A small sound classifier, trained from scratch.
Model: 1.66M parameters, arch convnext, norm layernorm, width 192.
Training: batches of 64, held-out accuracy 92%.
Data: trained on single English command words and digits, spoken by a formant synthesiser in many voices, 78125 training examples, 24.3 epochs.
Rows from block 3 of a small sound classifier, named by matrix and row number. Rows with one number belong to one neuron. Each number is 128 + 24 x the weight over its row's rms, rounded and kept within 0 to 255. All counts start at 0. Numbers have three digits each.
After each neuron's rows are labels from the 100 clips, of 14976, where the neuron reaches its highest value: "strongest on" is what is common among them. Only what is clearly more common there than usual is listed. The data: single English command words and digits, spoken by a formant synthesiser in many voices. In brackets: how many of the 100, against the usual share in percent.
# fc1: MLP up (model.blocks.3.mlp.fc1.weight, 576x192), inputs 0-95
# fc2: MLP down (model.blocks.3.mlp.fc2.weight, 192x576, transposed), outputs 0-95

fc1.213:147091103095122156116163078138131129143127096140115173166154129136121078091136117086172146132131150110144114152104078140147147046119111127187175154106137128110143091126107139128127115140134130134067153129130143120106134121125149127122120150122131158130173115147139095141167162121140140125
fc2.213:133166101127129096104115156117147133085118128114153100123163118150145121090126201124144106108126171114121115176132160116125106128168122147107137111146079106158127111141149118135154060095131130119117148133106154111156144117174151105101149113138164082104120126086067127134160200154137091093
strongest on: intonation: flat (53 vs 23.8)

fc1.189:123105120152128145181097120129138131110135089132112118108091107076126110070146112128126113134119127115146139148130132144099131162154148175141149133092132155098138175123138169115095107091169120102104153112127104113129124130150152119130135105142133097137149128162136150097154186136176127140
fc2.189:143118083139115104124136127106108123089115136117145098108129101150136123083129095127131162129128111113121148123109147182117122121099152133143145141126108126068132094115158085155075134106113166132163147120153132148129105092145105127159133143167113068108079106108115095158144146134155135100
strongest on: intonation: rise then fall (81 vs 23.8); /m/ (55 vs 10.1); /ɑ/ (37 vs 12); /j/ (32 vs 5.7)

fc1.539:141118134125088160133099137130117104157137150093120151141170131102133117127127080103117141142138156100105135093091128106111174073183114176077115082095106142099131179069153125093128127148089137109104127109119114137128098143115131118145151127140151143133138118160136098126143110126104103113
fc2.539:118107071134091098128148159105128112098162147102154106122167112111121098137123165149117112175104078116136118104118143115151148139124113171131121103115133121094128112105141155120137116136122130142127140132118135119125071131133140126158157116127180173121129129115081136108168208083151128145
strongest on: intonation: rising (83 vs 23.9); /oʊ/ (44 vs 16.4)

fc1.24:146115171139127194110096139136110150120181173091124109111106100110141161120115098098178106101121130099148112129132125150222121111103113124133140090093116139131115170164157137156191126107092138151106124099133141101117134144142123087125154099124120104122137089172179115183138117134112100114
fc2.24:103124131126098111135077138168135102148077124141177164135157100154175124106124142116133123141132084151135179137095134125109150152134176139117117161166142137101084072125123152136162133163137146120097155149119157165122110117151095145137182137129122127131125090127118121159129097119128142121
strongest on: /p/ (45 vs 17.8); /ɪ/ (27 vs 8)

fc1.374:146116132103162191111153154158076113155175122143092100141180103107101125128169144110116153136134085117090072148112114167107136120130134131136131155107090146096157123119145129134150130132174142137156155107129135102096150140129156119153086116117089118155141144149139077127116139143145088095
fc2.374:076145132149149118064119121103073133120138135102159127133105100121144109105123184147144141081110132115141101113170155136123159103114154148091123112159133098123166093118127138178126092136119169157132169137168149127139140146096117111101138142154115139113109171126132160132120134124109137079
strongest on: /p/ (52 vs 17.8); /ɪ/ (29 vs 8); /ə/ (27 vs 9.6)

fc1.222:079124107124135118111133147115125147189093132159094116090121129135128190100151105116147129132127092110110124106153136100149122106108112136116107071101074148143175161101152166129126163128129153154119143101127139142118129131128086106101097134115139157155117110145118152133132165092185158117
fc2.222:114134139122118142099107115129162179141118145158137130140144147127126091113114061097153149117116097158124127116151157146128151152155130139094115121119128094111125091116139127121068151111109162158131166098126135101143087108115145134143127092140160107165115145126114152130131146133161155165
strongest on: voice: high voice (60 vs 24.6); /ɹ/ (35 vs 16.1); /ɪ/ (32 vs 8); /m/ (29 vs 10.1)

fc1.49:143107148115122145100158089085134131098178155123130132119129106169139102138156158146095134143141131144124137114161163095152098125108064152136170152103123144104110108110133176133114119102057122155105095118160097067146107102140156092124170156111142146171147140124154142117129115141128160129
fc2.49:159107102121113075141148111096147126138184134154137123154120111102115114120130144118099125101132110166173103106115092140128141142127134115135115108167139123091130140038163164152177163113147125119130119139124140158157135144085134103091104131095137145121135157151143114117156089112140145142
strongest on: intonation: falling (53 vs 23.8); /ɝ/ (37 vs 16.3)

fc1.212:111137100104135123113101094125123161112180139157110098154134116146140112136156087132092100137104122160127126122153107143149145103097097098167136195118136115100160094123125127125155110170095087145127113123125151119118154139108126147099123135114093062128162138151120092114115144163100126101
fc2.212:085073097143101128103173103132144130094177115173166095141160097131120141144082186159124153095110126144141135128130164115126130132142128087047142131088099104101114128126165106106119110142153145122165092095156140120124144131148128163133125156173121106123127113132125131117168118114108095162
strongest on: /s/ (47 vs 19.7)

fc1.502:156120137132106093161095139136124119177112130109127131145168138130115127129157103114090122101138134132131106115152138153127145165135116109146098197158142147120124092107176138100166123116149123138126158121136107096158098119148127122125124092162075113133136178161165138080118110130122109159
fc2.502:136116114101102128140098177113126142100111098095126078116169134092156113147108164146112071113135120148125114122115125135112126138086161135116102105145155134091106125143125086152062114122129115131120148135122114123125161113123112104103101095133124102093086127088088091136171188176131141113
strongest on: intonation: falling (53 vs 23.8)

fc1.207:152146155103119110164143147120103131140130146151105122114129106144091126116145084147130142129128155142140127141134098149114170139088105129115136123093107159103141113122101140117186144126123166089102136108127133142089156080137109129114147111156109132108153116120185136123113132115150195121
fc2.207:142120171117130095123144108109136145118135127138175130130158152133124066134141105105139078103150145127134146093166183095131112098152125112143126155117134132102121112088122129112146131127105122122133117117102122151121144086108129131089165108103143124129134112132158144102142162145128140171
strongest on: /s/ (43 vs 19.7)

fc1.426:143132149115133130132124144135145053126133131128130115149098135164065141155135104128142113131127129132133146111133148159127171101108056124091105174147118185073126106110091166126135131130120107165131123123161104074097119100106100128117106155148187125124121152138146134116106163136155135088
fc2.426:140108174137153129154135139136130126137141102171086107167158091106126123138120157146170139133126139118155158079137149157129139122164120141100135119172153110107133150135108147164138122106107115157140130145165157115119120130144164116133085133092108113129150121083068143086105099125146137125
strongest on: /k/ (43 vs 15.6); thin (high-pass) (31 vs 12.2); whispered (29 vs 4.7); /eɪ/ (27 vs 6.6)

fc1.18:163111131142154137130137152150139127142148094115176108172086133105142091110099106100138143150152106075125132132147148102125119054146147153160131118118109127146119110089100168103132122118112100101145134137105156120133093158142113098106104115177116109127160153148133120102143130109114146132
fc2.18:197127107162154126081122147109122166085102085136038096150095112118155098134129127099135137108137158132084063147158114104138150148098102142113097112109116116116148146127129138117098126103160143124131142140149124145130149158144181122152166111140142144156114139105120107118148139133132136145
strongest on: intonation: rise then fall (92 vs 23.8); /oʊ/ (37 vs 16.4)

fc1.182:127146091109145174141128110160154144131169125141126103097107136082113155117107127128117124120076124116133141135141149120143141082091152162131108144122135124110101124145102157133147105134107143128145126136095143110140121088142107102111079144133142103105179102137120138116150097133142123140
fc2.182:128114161116171139088125100150153110118147111131093129143125123132137094111120214123113109135120108154097155150132131181084152147159114148099135168128079124156109140094125113138115164126152156089114105126153151123100140124140125154134174137147120166164149122096158136085105105082101085132
strongest on: /s/ (63 vs 19.7); /t/ (56 vs 22.3); /ɑ/ (33 vs 12)

fc1.375:156131130174128122133105140135149132137125139104132137163148145109087142136125073162109160084166137129131149117145161141134149085120080143143155183146132132139139132095135107112179133145106145142112140171159124168123172097150093092128098078103132153143149127161110132136127160141144120098
fc2.375:110155119122124163124131194120156112107134122129158128111149191137126125139166135143111133093075110137156137092133111122127147098090122111147109117147124124145136111085105154138108124166092095134140067139094146096117129171145140109140143130130128159092111151163134104140142125140062140086
strongest on: /t/ (47 vs 22.3); /p/ (46 vs 17.8); /ɪ/ (29 vs 8); /i/ (26 vs 4)

fc1.17:127136122110139105134165127134095114133139090157108135084064148143130100132165112109127146179116137153178125134174111134170185135122113152160121127147089148087147116098094171141145160084111134129118113086134125103168143049143139115085119135161128118113134125181119129147134116125104165143
fc2.17:114073145147127099118175144117155126125101131124097121153151124143141136134107121140139139135114147105165159099114122153138121150120122120172134111132114123147123137156139123131141117117079156149119147140126106158101117126083117137153160130113106156127099058176142111146150089101147139159
strongest on: white noise (32 vs 12.7)

fc1.443:109121162172110125119136150157124090154144146148124142152124131094133107135116115166130182145129137147125149139125145140132151124109112214085096096126110146132168133145134146129135131138106147083150152133155113116122115079155126111116134102093125100121123115139193128129102066156132128145
fc2.443:142128136121150144129121147141136162143149107129080131144119150137138147116150166136162099167113066109150094110151124108142125145158125146123148133143112093149191107084110116094118068116132108157085165125130130126146141168090112100138158162171099133106127131126141140110134126109134099129
strongest on: rumble (33 vs 12.7)

fc1.466:138136127146140172140145072116139160107171106134095133142142131086114103118166133130103125115150178098139124123127129136113149106123124112184155117144125141125141142110141136165148110148120160133084168115158167092137140141115128152106120140196116108210154108109079088128102140144165155141
fc2.466:134114137128144123120129139139139148138152137118128185134115103165125132137128149109124104132145119097148114111110117138114118104134132092099154120125078091151129117133087160115198127151136091122100116115081081138156097147119139133068134137135120113087066170141141115104143142148156138128
strongest on: intonation: flat (79 vs 23.8)

fc1.340:108126180072118096105134165141098118133155128161109103157110114131104146121153095151122162158143087136165113131125146107137171163124109154109138170148130139145177139133145129130087175158094171103132162110107135132143111121147144151139097119104126074114167125118099124139161137130099163145
fc2.340:149101122131150062099186120141126091079157124121113160124121149180090109113127132164112119150115131136113146148138154117119125140150126109130136160147173118154147080092117114133138148142134117130074135103122144114162081117129094149139116116139097108191133156105173142127141159113149123128
strongest on: /s/ (43 vs 19.7); /k/ (36 vs 15.6); /ə/ (32 vs 9.6); /æ/ (29 vs 6)

fc1.359:098139131164121135131127100103140110132136143136158120142144174120125122158118098112096113132124103099150118119162128117127102138147138110124116096153120145102111130121178140126133139102090138107161154090154131122138132138123152147132117128142149116147134132137121117147176114168150127189
fc2.359:156120136115158169173134192135156168175092161161116140073124153141136128154172109162133101119168114071115107150164118113102131102106116132150122105085079121113140136155151111086119125105129124141119128102129130111159141118155130136138142109121170119144126122103123123123145150134108126169
strongest on: intonation: rising (67 vs 23.9); /ə/ (31 vs 9.6)

fc1.527:087152178169130175146131143117117148116144113112105124146124118122127166135128056101113114118145178120142094095143052130136131108111092139124152158142132160135167107097082122139122089122129164102143134157149158138086104144139115141039104115150131143162097127167117151165140149157148104110
fc2.527:166092190089135116125168097189141140102142102134184109115092140115141090148103155108097109138113097132127124141099135144130119129121111092137189139085132125128098109145144131118098143122105131154148159121130148138139200125162143137138126121144139135125109165147110148105085155123139120105
strongest on: /ɑ/ (30 vs 12)

fc1.174:102167090142094144137124115150126141182112155112123114128105112130146126108136153167114163119109107159139126133118149145159143152159138147116096112116127104155135101093150136149110128142107124155103079109151097132174144113137159126149167110111153111122116145154129112135154051125112130117
fc2.174:120132150104109123113151129115148123139152140158184122099127127126159117124132222139129138120140085168169171127130114091065094136118127131115156101120111159118132105104130094146113102125137149150106147146134149129146144142141138126137131160140101165154149095133150132141150101128139128158
strongest on: /p/ (58 vs 17.8); /eɪ/ (26 vs 6.6); word: play (26 vs 2.1)

fc1.342:126128128093128162110139160137107083178109144114121136152107098127101117145084113129115132138117156159152136123146145117167120114144117148179121115146089124124136121192160170127108147145155158103150102114124162114066069104126117122109107095142143149099166126153149138145104159110141173126
fc2.342:152106117137121155150137109101113115085112136171173126151132138119124082164140123098114111121137102123146125105133099096091119132071142079137069125124120139122130142132128122143124138122100161141072138132138137106161112128121101121163149107116149127161128091124102112141174077112125127164
strongest on: intonation: falling (97 vs 23.8)

fc1.399:151170144127110155080122083133123131138137097083066166142109134117082170089143144147089149127159132096145126135118113103111132120103096145125148155103102153127121121167127131159148147110114180123135153121141147162126063133171128145113127053086118153103122129145137173103131144129171148147
fc2.399:123149124126125160122156121130114112120101063140178142107100174146124071115140141163121104132157131131156113133111102172111077109145135101119155091155102126111106183121127109123164152147123156121120140101132119131128140183117130145090123121089153115176119110102118086074166145129099113125
strongest on: pink noise (46 vs 13)

fc1.333:151137147186096144140107132140111117112117146102113143110149139119109104154134103157131089100142142132136102169113174177113149131119068123067142135117126120134127112117106112124155152109185117166141133150141093131115103085147149131125124111111136153107147120144110166129130138127100146134
fc2.333:151177131102120156109142139105119126106128128111130116127111157096130131116144126172137128136144132129126110105125090122132074123137094153134172130113151105139112133140117151107101140115170107143079136123118102105110168155125145201102076116133093133130118098110136166139102135084123112100
strongest on: intonation: falling (57 vs 23.8); /aɪ/ (25 vs 9.8)

fc1.449:154139149145121152139140163138099148149122125139169152132122105102149134098105136112106175139095159149189153110155081138136121173143137123153121161123082153107116181101147166164078097123105159171116136101134100192119110126115104161096055112137149107124127137145111118125149125130094125145
fc2.449:129121127114103150125103127140143134139099122128167104110128131142175146151162192132127129166117102127138179132118118138112074109127124113109164136118095137145108129136135115148120146102095148123096200135127116122139128119123153158119165129123146146153150118155138115119096081118140147183
strongest on: white noise (42 vs 12.7); pink noise (33 vs 13)

fc1.506:103158121137140102150138069114144145096120152135070148105146123155109118120092115111147125181137174107127130096163126141110166130119088164139109151116096145105130115105076152098087091153137096110124133126135104117094099149153137140100133131210115160104083091154132137108105118145154106127
fc2.506:110159120123131067121123153114129080136093108113102123104128098125144128126106108124154162092137118131111153133124141188116165110151124134113127129114158152132141154152139131151124134134133145152141095117160113145189129044098079139102134162174101149094154107090168120106097144132109152120
strongest on: intonation: rise then fall (68 vs 23.8)

fc1.485:126146146167149143117127104149101171155127138152098150127138110118105108151137101112148115090154154166179179092142117132130156062128082130134123169140120163134192156181134146106125144128115131153131156150126111106142146118158113165155076108128110129159135119135116125132097186090142078127
fc2.485:143137127131146128105153193110097117107101101141116095117131136078149173129120192097121132125161152166139102141128125093150119105119133140111139147162135151115124123113064149145103161132126162179125116125117161139135161097152150108116174113126161146137099132158103108114120172108098108149
strongest on: /k/ (59 vs 15.6); /s/ (55 vs 19.7)

fc1.206:119126188107130164163153099118131145121165129120107136116143098139126161132099100133117125164095158127141149144143103081162153101126102145073121178086104098150116116164110087136120145161131190193132114122120142114100138145128159129126114104082195105103116157182121126139100130095098109097
fc2.206:121143122147143142084139145139144176137188136116127127139137153126164118090109195157124118160144096108120116114134141155136135157098111135085147121133139120129130156110101147121108091105133148136106154125120172158127155108106079115167117106146142163134097123126142134134142204149122108156
strongest on: /p/ (65 vs 17.8); /s/ (52 vs 19.7); word: stop (34 vs 2.1); word: up (25 vs 2)

fc1.138:179127152094130135102099193114118147150132101098140097163194117151117166125158134074114123125112135142117087116134142131113121128121062120166152126168112112113129139126129122148146152145103134134197116142130149153155149117152142165144115119109129165091134166151177102124117140135159146079
fc2.138:145094153138136099153162071160075121120131096084153111142115098080119134108138073138143132101139118116136129128135144148115164131124147104147124117167144144072168136106121111157156111151140120126179123131132130119133159142123095124129092122099138183129109123121116125108076036121100119111
strongest on: intonation: falling (67 vs 23.8)

fc1.156:126128123117187135125096111140119128144133119183129103199128110171122158142160125109111123175130101144099178154140060103139109125105123121130113127095182135131094129101169102132133145163136112132143062128119159140177108104145109136128151119112115139113126162112128141128150154148176102142
fc2.156:188134149143155113140131094123104204160151120103133138138122100113130082129124103162111098154109109168128140110117155138149158086118135104150131124118151116094133126120092154099125122128082087123110134136124135144107157154103106121106131134059130114108130075130107136095071126112125080149
strongest on: intonation: flat (68 vs 23.8)

fc1.544:170117163141140165105143173100105133124149097133119118101105191165141124120117068151109143158105150112126117160121099129124111100133115114141120093100141144090167108144107160106155107118133143115106106118146094086112130125139135159100085083147131129138125154132147144113125165189153145113
fc2.544:150116078150097186141120190125138132118158102170131129109151123096138160164121122106181125097125095167113169144158131156149114118116147175139142127089105145114138117109122144147156122124121152157073140128132125102141076120125126140107149117108136111118119140149133122155143046140119158103
strongest on: /ə/ (25 vs 9.6)

fc1.41:120150133126102159104140064148130099112153155139130127129088176074119131131142136086137091116113144153146126121130144129144148111142122110095099089107160154118157146159129103150129139118154132183107137124149128132149130128115149129143123109102156088181110173141144173120145130135140149135
fc2.41:145162113175127133161155136156106129179116163145152149105133123115122142113167116195154096127126125131170107119135122113121125129130145115162158117141075153120153130113112157140104128067139155099139126121110081117128136116112104162142166159167100161116162109124133117158128086111130119068
strongest on: intonation: flat (70 vs 23.8); /ɝ/ (36 vs 16.3); /m/ (27 vs 10.1)

fc1.339:155143107170093105126129153161133116070160132123107161172189138107190150153147117094144134148135106120141149172149128083127144113167102143141141202125135104090107128115097109171093109116126150114113151130128161087140149059158122136119109108098123100152122102116137117163135130134141119126
fc2.339:136159145084153133153076098118124103157136108137118135133104093127069140160136119141163068119123093141136105114088128149160079148123129136139110122160052095091144126158132113126113109131128140114172105139134161143143105140104124145118111122145130094117111156125178121135156117087131164130
strongest on: /ɑ/ (30 vs 12)

fc1.326:150086140122155127115103177121102104107166149161110124118149117135108135125132113131123120117154120126114093104158130099146156114127120150138108190127123115132163124122102127141111137121117175114110134110156183121172130175165111137112139098096129099114125156096079133139134126126124147105
fc2.326:143106104142127124100135176139128150103117123152141155119112159145202140138125114109140109122128086156124065070098155147137129135163117103096126161078118121144134144107121145121135162102123145102161118120117142139119161122171149142143129138092085162154100109133185149105128100144122127130
strongest on: pink noise (34 vs 13)

fc1.471:100084130169095121145151158120134115134142130117148122164139114144125126133137105085125144132125105087142122137101099086135149174135095170158092161098116105112080121100110118149136125106128158145104143136145128100120107134161132119128100135114118120119169099138148164123124111133121136137
fc2.471:131091129140122115121114092149139129114128124154102098101115164131146083121150150100121154136170120090148135137135135164132122121120101099114155123080160123091120132159119152119119146162106133171178152077103088152148106137120117095166126115094112159105080164127153141121148113090153157158
strongest on: pink noise (34 vs 13); /ə/ (27 vs 9.6)

fc1.366:132140158148120131127158152139118146146134165105078127109123133159092145110173083117125125154158161139153106096137127124152154119093075187119105161116119133100117116143120132123153117079098171123143089119128147137201117130148118140124096133104154088120143131158146133082095202164118109117
fc2.366:118147084121122163117126101118143112113153104113124133152177122118099105120105158174124099165139140109131168120099118103116108174131084144111154105107126137119128077131093116090141109171129151166144103107123116124130051124144120139131117127172121110117125153129118136150135103168101122097
strongest on: /t/ (94 vs 22.3); /ɛ/ (77 vs 15.8); word: left (43 vs 2.2); word: next (34 vs 1.9)

fc1.324:183092150151122139078102108119155152156128120113127137104133115176100166106130110106123138156109075147163121161151110116140137086120133122209157171106158167094092107139081124118122142140169161103106137143118116144110095115124131104137109144155100119150130105176111132119124170092143128147
fc2.324:150122146126125142130134116093121149089136109145109112121126194115149190135107141134130145136102138140148154112148154122168137159127086104197129107123099134119121110122147127130122162149120103165118124111129142111155104143136147127106137129116178121137115110156128169128151070166136169140
strongest on: /t/ (52 vs 22.3); /u/ (28 vs 5.8); word: two (28 vs 1.9)

fc1.214:110113145182131169139086124156116143140125153094116192128133129091112100075136118144107138111125119109109121153121177089168142119098104134132165124092132080135114127137126087141138063125126144112121155145119144093125137124157151084142122121116127143173159129129142147146134117158165142133
fc2.214:123118143114182131127179094135145137141120095101093142100157137079145165159127186162169153141111131171123140140132133184136132120121111120130131109091158147125134109127108112140087146102124136125101127104094135121113089134141126134109070177083123138114115050138134111113136146060131143123
strongest on: reverberation (65 vs 34.6)

fc1.555:145126108174113146124151066173137117123121117150133088125124086054114119120136104121101139117127138149166162176117119123146168112111124157149104129132091199107123107148144129138125102116145107099116112159132166142118098142136126163128141108151106142129115119144138161144163134147174091158
fc2.555:124196127153128120126101156134160127129086151121117118128130139122091088121128242135121134133128135163128115148119152126133133142098164117147100119172132122099123124126136137117156172116124120108107161150123153155118148158103142131124175133138174146107132123116095139142131132091140114172
strongest on: /k/ (84 vs 15.6); /s/ (81 vs 19.7); /ŋ/ (32 vs 2.1); word: thanks (32 vs 2.1)

fc1.534:141140154122127191128151114122105125197142161113117110136125094121132150110193113144124118144120092144144110148123136152117109123157144103121119174110159153158143086138174106126144170090147105157124145096142153090140116070157107127143115137096150077113164121139145156123118168150152138112
fc2.534:150146089112152136134159156164125137164132175112131114091189100137113126097144159141170135125143122124196158119106159117115181128101161125091146131122136151144137118153113158137114154144132150107116132111109113120104140154109138146117132152103062097123143087118141121182144106148139111114
strongest on: intonation: flat (80 vs 23.8); voice: high voice (50 vs 24.6); /m/ (26 vs 10.1)

fc1.37:139167140171106150132147111127128105162136108080120102112146130097107103133162109081124148134094104096124105101114150144128102109148080177154132136128096130140099163143123161116117155143168149154125102095122114110123134165139125100138159155108105117115157121089116181137112055130130102118
fc2.37:136101166129115154142093065161135163080105128153106143101138120144147153110125134119127118140113142156088112053116143135153124123173108099104141102134094146106124098173170150139132106103086163129108141114141154134129115149108087101179107168102139117161088131127120125111116137087106158133
strongest on: /p/ (43 vs 17.8); /oʊ/ (36 vs 16.4); /ə/ (34 vs 9.6)

fc1.351:122120144140107169122160115148096124102108124147139091185103123103120152139128113134136095126102146121193103136156099123122168144129097126158142162095150155112121096186136146127120123111140129095101157118155163136119150084134126140158072125137126114138151143132137136077143114146159169150
fc2.351:136093153114152151122180120167120088146140115130122142131117135159116131124136112153119132111128155150160143114114164096145166099127126112138163104130104091104102147095148132157073164147137110129201133157132133117146143104193113143129100112180102164120132107126059103156125084115120163143
strongest on: /ə/ (30 vs 9.6)

fc1.75:114139095111154152126111160183110167108141131119125101168111102163102122125180109127122134123116131119120130129150140129121133121143106104103109118144086166144112147153106088102146100132097121127112126105123137169162153117115145096108142112098114137108123141139136126122128124099087165111
fc2.75:133137146139154107158140158156119120149141103139120101100081133098118108173090080108135116140117140145136108071169121150139092136091086105117117148117127143117119116144153114152115181149131131156143140128127144150149122157163132117080114122121120133181106156196085107128111151096132124098
strongest on: voice: high voice (73 vs 24.6); intonation: rising (70 vs 23.9)

fc1.329:142118146107130173112169142139153100142125115117092165174094131165137124126144122127131133114119145163140107155136149084167159110131109143114130135156073170127183156125110089139161104129113128105138150125129088098138137154126112135116134110105173135109132133140110144121116142126147148162
fc2.329:143139103159148172118126144149144115173152123138126177135120112103155147132161153146173115142141112139140134129136116150138100142075123120087150147131137115119152149105126147168139123142125167145148078165077123141109117151098116141106133149113122101145139104127105215116107119140099101147
strongest on: /k/ (34 vs 15.6)

fc1.477:119125164105130188147092133117103158105123116095142140148141112143128147113147083102115148110126108160123140145141162155123116106139104152161113127131102170112097105075122116102103122145165142131132132161142108153119168079169118120099092132142100131106093137136177136106132135139204114131
fc2.477:155155111108129120155095104139123059117125096088115107165146112095108155103110149143155159085109060124110112136106116103155110102123159139141118092125109104119110116150104146154152108147111094148179138131119111120135129106137144148138178148116141104098113175101114128115129118168093128133
strongest on: voice: high voice (56 vs 24.6)

fc1.177:107167121146077136107117167174112133114122140146156158159152139115082114128093124120109157187142178180155130151133071139116149133158102094108143096119124173125146123097117136124157146109143151125078108098132112099144140143132136114124133097058156139157156115120140160158095137151064140150
fc2.177:168120144114126080113077117091174146144114137103119109113140104062105148128142113091109155116117104171094140166120133101137102169070123141127118129121110128142147108084110139132096093105148114110088133115141145120108150118136122142148082141140147077079126104085162090127089104125135122144
strongest on: intonation: falling (52 vs 23.8); /ɑ/ (30 vs 12)

fc1.119:140155144163138123150144115116175117176111095105167134145162158148077130130151085103109101122154093139166113121148122133173120126104105098108167132144147201087143123132158129154112107119108114087150124093163131148078110068173124145150060160153123149183138109140124140096113161150136129121
fc2.119:131088152115170116139137135124122158184073142138168129129101131073108125126145135109109123113112101128144158123116123137134102100154069093148122106132073112106134143174143135138176115138095173125140138122138117148113108122139174178096128112157138105088118128121112164140147138143130138138
strongest on: /t/ (52 vs 22.3); /m/ (40 vs 10.1); /aɪ/ (36 vs 9.8); word: timer (35 vs 2.2)

fc1.124:138107127122139159130148129090090137182150115120146112190152167151139104116145110109142128128156169152142127141156134111100131144126106168179110122123101144138120137102109136145164137120135121152122129130156140080115113114167172133127103152168107113123151175119204132109135105131152132131
fc2.124:173159136154124108110116162136118147177126150139125142125150076148119140111143157119106110111109143121147164147144152124088137139107128128077123096147103124151121116091117141126085147150111165102150133112097133121133165135099105152137128121132116136126127075114129135098154109136188156161
strongest on: white noise (34 vs 12.7)

fc1.492:104105149155099157154140074111162131122139126135129193135118134103086135116145134126125167158107088104140136105164132124145141149164130170105097175120118129103132161098100140113164133103109136136148144123101118133115105143108138162128092124121123146045131141151109120175160137160121130124
fc2.492:180077139145143136144157149124161164107119099132114094128197110106158131099109155143136136139189143098182148092134106125140139162067105139162136118144135105135130138140113123158086101109106123172140136121136107117133135128138088136136153094127167098152134072141102167141100153105139152096
strongest on: /s/ (90 vs 19.7); /k/ (86 vs 15.6); /ŋ/ (40 vs 2.1); /θ/ (40 vs 4.2)

fc1.418:140128115144131110112103139173112125141124093101076116169097117143122184102195100147097122187089126139156114137137142143100138090141097151159109105126120092115171127146137129114165110128127144121123104120098134087132183129092135156110129130104125135100140061112133127108113140153123149123
fc2.418:139147098143142142087133092141114148150116121154160093147114140124171142122090190158131147113111108147149123097137135095121124155138174141114162140112094159120126097136133149128145159126156133127155125120102129118138158164127135161169203159147110152099113122095141154088118109118105130114
strongest on: /s/ (97 vs 19.7); /t/ (70 vs 22.3); /k/ (48 vs 15.6); /ɑ/ (44 vs 12)

fc1.183:100142133102186081158134140087076094108131090090123087153141120165101133120114097119101123135110121156146160156146157135153142140115140186113156139118112146139109125064140114146115132124112151099151113132153106143106142119123124124113150090153141121118162119111118130076119200137117163098
fc2.183:094139124123128088128134146123126136079113154085113130139144153085097093139118157137123106117154108149122171133118138177119148115138098158117152121128105108112118068168121122125149115137124154174126136158125129122113105088137162133114155144141156143077114138160073160066153091146150114105
strongest on: /ə/ (27 vs 9.6)

fc1.192:113127147104137124163141136103085126172157092125110159099121096107128110100115112160132142132158112122128161126135130114138103143134085121142159107107126165114155103135132135122130167147114140099151109131136150088167147098168104116139122155126154128128150116121141161156102142149109093151
fc2.192:152128161144111159147140063134125161131157111134108083133152150178128126129081098100126100103104116143155115120129140128095113133059109133123147146144163168123105113137124144145081127141156114124168108120094133131162132130153166152130119152105135128133072134089152150126115184155124103102
strongest on: intonation: rise then fall (55 vs 23.8)

fc1.410:111162111090144184152133094139089153156140142126150094084139120099117107144120101128134110144119157088178104103152069126103147131122101166135127112148118181101127163165100098135122108160158143149070126096099149151119097107136107109141095104104132084145129156135116111102143111126143148097
fc2.410:139150139158120141097115137132156172139139103127110096165114136109140137092060133114109125105153169129132117106126146121115112126145158097122172139140128087162100120070123102119133099139106141136121129141134187105121072118104136127175101098149161109139108151098125098129089074156169119149
strongest on: reverberation (64 vs 34.6); /ə/ (28 vs 9.6)

fc1.378:148140129139120117134096163122132150149119114108128171083093131108154121088117160120110161154109120140186162143132157119159163144098160175164052157140099134130117144099108160133120142120153191132115157123148089180153118081113109136101119125143156117097121151137117111107188111162128160137
fc2.378:161100157106142136110106142121132140137140112135175086119124147118170099132141154115131112156118094133161163141102122167062114146112094127103160117098098142133119122145122132192061093112127157117129160128129118113102142172148123142119135138143088165150130103129167142115101150110109109147
strongest on: white noise (37 vs 12.7)

fc1.557:133120115113100115144151140144112116122141139169100152147053084115143099125166059153154121116115187137143133177125101144117136106148121134121103117136108119114102095105135121128138105120126108127115140105125157099124160168135151199134112135126146126125132127146134116139089156139147158143
fc2.557:122091128132123128125127112134160116101175167096119132131108109130141136137139164144138170097124131105109145097116147146102138111095162149124143145126093140147144173121126138145186088142137135099081154122118140122106107186090130130139146111111111114131101152108110087171133097119095170159
strongest on: rumble (33 vs 12.7)

fc1.240:138123113102095155112164162143133116184143108127112137059100105114104120119095132101116135109132144097119109149095125134157156135102125160137114155086115158117093134119162152142103111130131117145105162121130107109123124144120133116146080122126151118088143178185091116116187139130139148113
fc2.240:077112128126118110134126111129111149171117152131101085084112125102126143116192122100155098146097118158155127137126139170113116121146143160119123162112147117128099083108137154137110116118149146167121154112103131108117127131133145138121152184154079145152141124121145147143151213163148123162
strongest on: intonation: flat (51 vs 23.8); /ɝ/ (44 vs 16.3); /m/ (26 vs 10.1)

fc1.349:120126159147103172086112119137117143140153147132133130156131117098129088108121130085089129159124100149122128116136087104114177086135097156172089125102113118144105103157096146121131141141166166099135117121146149067128170087154101099144105156092166135136137116138171136114136176172152085113
fc2.349:119120104110115142129172118105082169113092123081120082162125130097157127133115147151134131135155148132120104115111149140153136142129148108139128152189124107124131118091122094137084124125106107139159121135135147126169095132139119127123168129148155109139136112152145183104128251090115188138
strongest on: /ɑ/ (81 vs 12); /s/ (81 vs 19.7); /t/ (81 vs 22.3); word: start (44 vs 2.1)